A small contrastive image-text model, trained from scratch.
Training: adamw at rate 0.0014, batches of 128.
Data: trained on rendered made-up planets, 195000 training examples, 2.0 epochs.
Rows from block 5 of the image encoder of a small contrastive image-text model, named by matrix and row number. Rows with one number within an expert belong to one neuron, the router's apart. Each number is 128 + 24 x the weight over its row's rms, rounded and kept within 0 to 255. All counts start at 0. Numbers have three digits each.
After each expert's rows are labels from the 100 images, of 14976, where the router gives the expert most weight on average: "strongest on" is what is common among them. Only what is clearly more common there than usual is listed. The data: rendered made-up planets.
# router: router (encoder.blocks.5.mlp.router.weight, 8x384), inputs 330-383
# up: expert up (encoder.blocks.5.mlp.up, 8x192x384), inputs 330-383
# down: expert down (encoder.blocks.5.mlp.down, 8x384x192, transposed), outputs 330-383

# expert 3
router.3:142167134139102080157109137144109135079118091178143151131155112118116075116128144163103081117161134149119120109116139120173129135121121118142129130123146152142114
up.0:110164113109135142100131144124141147121119123166153094118140115120146108147130121133136097151118172116156150101105153134134125136098157109113086106121161106149141
down.0:087084123146117159122126204109124158139105117151118127105122137115144121163108147120143128148128153137160137080122139116120123127149163122085089139161144152151170
up.1:110156126134154163129143145109193141126122149120104110154122100148168150111135108096158125111092152127137122140149173181125104101140131097143096130144142099159106
down.1:124116140114117115127143110097122069135148133114124108113148081150105161125125118136138100112098097162166120147144109121158118124140102103115159102152135125094113
strongest on: rings; ocean world

# expert 7
router.7:147102127115130138100121114144143125138127129081102136107126158081164113117118139124142109114177071117121108117174105118117159096127130180115095131114147120090158
up.0:138151106141112101146144132100125122100123130147135097138136092146074140175165098110150107131131172129169135110096139152129103099144137102120131115121145155124117
down.0:116124135117138164085109113134142139142141182094109135135077122140123136125121105167159126098129109119117148143143144147109123141093131188118109143110166112102134
up.1:142166107165121122133147076117151073108153133148127126121106081110142104095165144124113154130128143144179147125132157196142102147122136102160110123085106127142086
down.1:093116091058162086126087144125143119157118174106116086123122168105099161147124116128136139166108145131128128086117115111091120137132143107093089144116142147142113
strongest on: glowing rim; cratered rock; full

# expert 6
router.6:138126137087183134104083152135119162132112161143103123109181118174164160164125133122098102113164147160105126115091133137147143103156128075135136157128154125156105
up.0:155164168105119108152142093174173115108120119160081096116145088098137121125141096139147149151144088140139069114114132139126100135122133151085129110151095163122120
down.0:159114167133159109121172148107103142112099103092136156102147160165154102144096116132135123096107101118112101162122154071092109126121142116126139132139142151095139
up.1:131143093126100133103123109129150137152116146164079114122167113096143138133187134115119109116130132158138149146136118185144119100129134121135101087165186080136087
down.1:111132153091094129101070143151109132120135114133082206092108132111115134125099144120068131058147132114169179122154092106146165134147152145104148135132145122163132
strongest on: cratered rock; crescent

# expert 2
router.2:063091086170107152120154130099098121174132098109179183111102119129146126176136131154142133140141128128116179178125142079103127164140089131127138142134134138103120
up.0:137133133130101113112131055110141121104145138175118096149158098129152099124165074143141113140091146135139129107173128096147101183112136159152106081126149144139111
down.0:190125138131137154125124101088148126121131101154149160170120086138109100146146122143146088079134115178133115128136139100169112135121166103122142123147121171082091
up.1:107150111124142127152145132092143143133108125156126105154154101134129112104181146130145129140122139181140133120124167127160081108116107125120116110141122122162158
down.1:107154116149138097132131144125153113173112145155126093124139152096140113086101154099138150130153115148134139069111095146158094098098139171110068115152117102108146
strongest on: banded gas giant

# expert 5
router.5:138139125122144126142164141126117093127142162098140109172136151145108142136100129139163176130093112097122121108108092155117139136112149148129142155127098194089137
up.0:140068113141123181113129131131168160107101149151130148111154122112176110126124127102133130157124151121105127166133182132167138152117098086108115132141154078145086
down.0:119130124135102132134147167098118165123160120142107111146145152125097179138081154104174151134135099091141115104116115103127125138156127126094140115134088107108161
up.1:087179115134082091120117151130123138141135126138141114161138115118100124093126146115086129110157150153133101130142154112185139158138142148129143140107142124180136
down.1:077056135143120119106131173104137131165138144112153112136138172072140140172095104099156176148125099113111165146077148152103119166140119165137087093143138135100120
strongest on: lava world; crescent; moons: zero

# expert 1
router.1:105132107146047107151125127121102095118139073121179174146106110097105140128140136166109098106152150157144142112164139092131145161163101161165138146118127134122132
up.0:115139142122117107186118093146132112131150110148162123118122083098146061154174108143137122156104119158137109134131132138127112137103116146123136084134152146121077
down.0:132138069051070088137105130104138130122114127145138165148132139142139144133127100174105084115139153134150119112192118097140162138106170137123153098100116078153122
up.1:127131102117176130149149074115188124155144152140110064132161120169114085097145118113176117166084107155124117158118163143131117117105102122164137119159111133108147
down.1:105115087171131143165175101104144134145148137117120113155154096154137154116157116131137156152121118130113108156099132174104122113128089087155093109153125138091138
strongest on: glowing rim; cloud-covered world; moons: three

# expert 0
router.0:117141098145095139131119147123119158123119125150132143117110151139100118070128156119107097138101175155135139139144153113113154113115145112125120143147154091154120
up.0:090099125123116112137077111062121087131165134142129087158100087127078118143136114125131125115146146160156133098109148101134093125118150083135137129125129139147113
down.0:082112137119100174101132131134147109149126124115123131137122115133094118145136103109163101148128096075127124136108107125103110135115169152107122112151110147129130
up.1:140110113152088152141144097161117113183128121111122132126132104113130142135166093160105131167150090134130137159132129148105114146142091148211135143124124140113085
down.1:128141153126131101143151091151166103132144128150099096134112073135122122102155100112171118122124108115164133136155104139115136118126106116139073124133111100151111
strongest on: crescent; cracked ice world; cloud-covered world

# expert 4
router.4:114153124126148098141125120104156151137130126163114087109089113141099131125143120090126103137125142146127144130109172110146105111119122102152145114143142108156131
up.0:146150104119095136080111137095108096113136144110090155137126076128129126113160086134125109126157138132146113117162124158121132126093118132121045135115120124153094
down.0:129129032127151111147174110136133106161158083154128088142127118148121090095145106067178136122147125129159113136114120101121104099113098174142103124147155119139131
up.1:155069129108132162105095120125090095142152150083157148148130120122136127156130112136105158098146100129117127123119104102130122174136138124127115173057158154114133
down.1:149135131092170122076108165136128127123103155156070152128079142152111134133162100161120125112137112131165126144151123149143132081128156104140131081129119118163129
strongest on: rings; crescent; cloud-covered world; kind: cracked ice world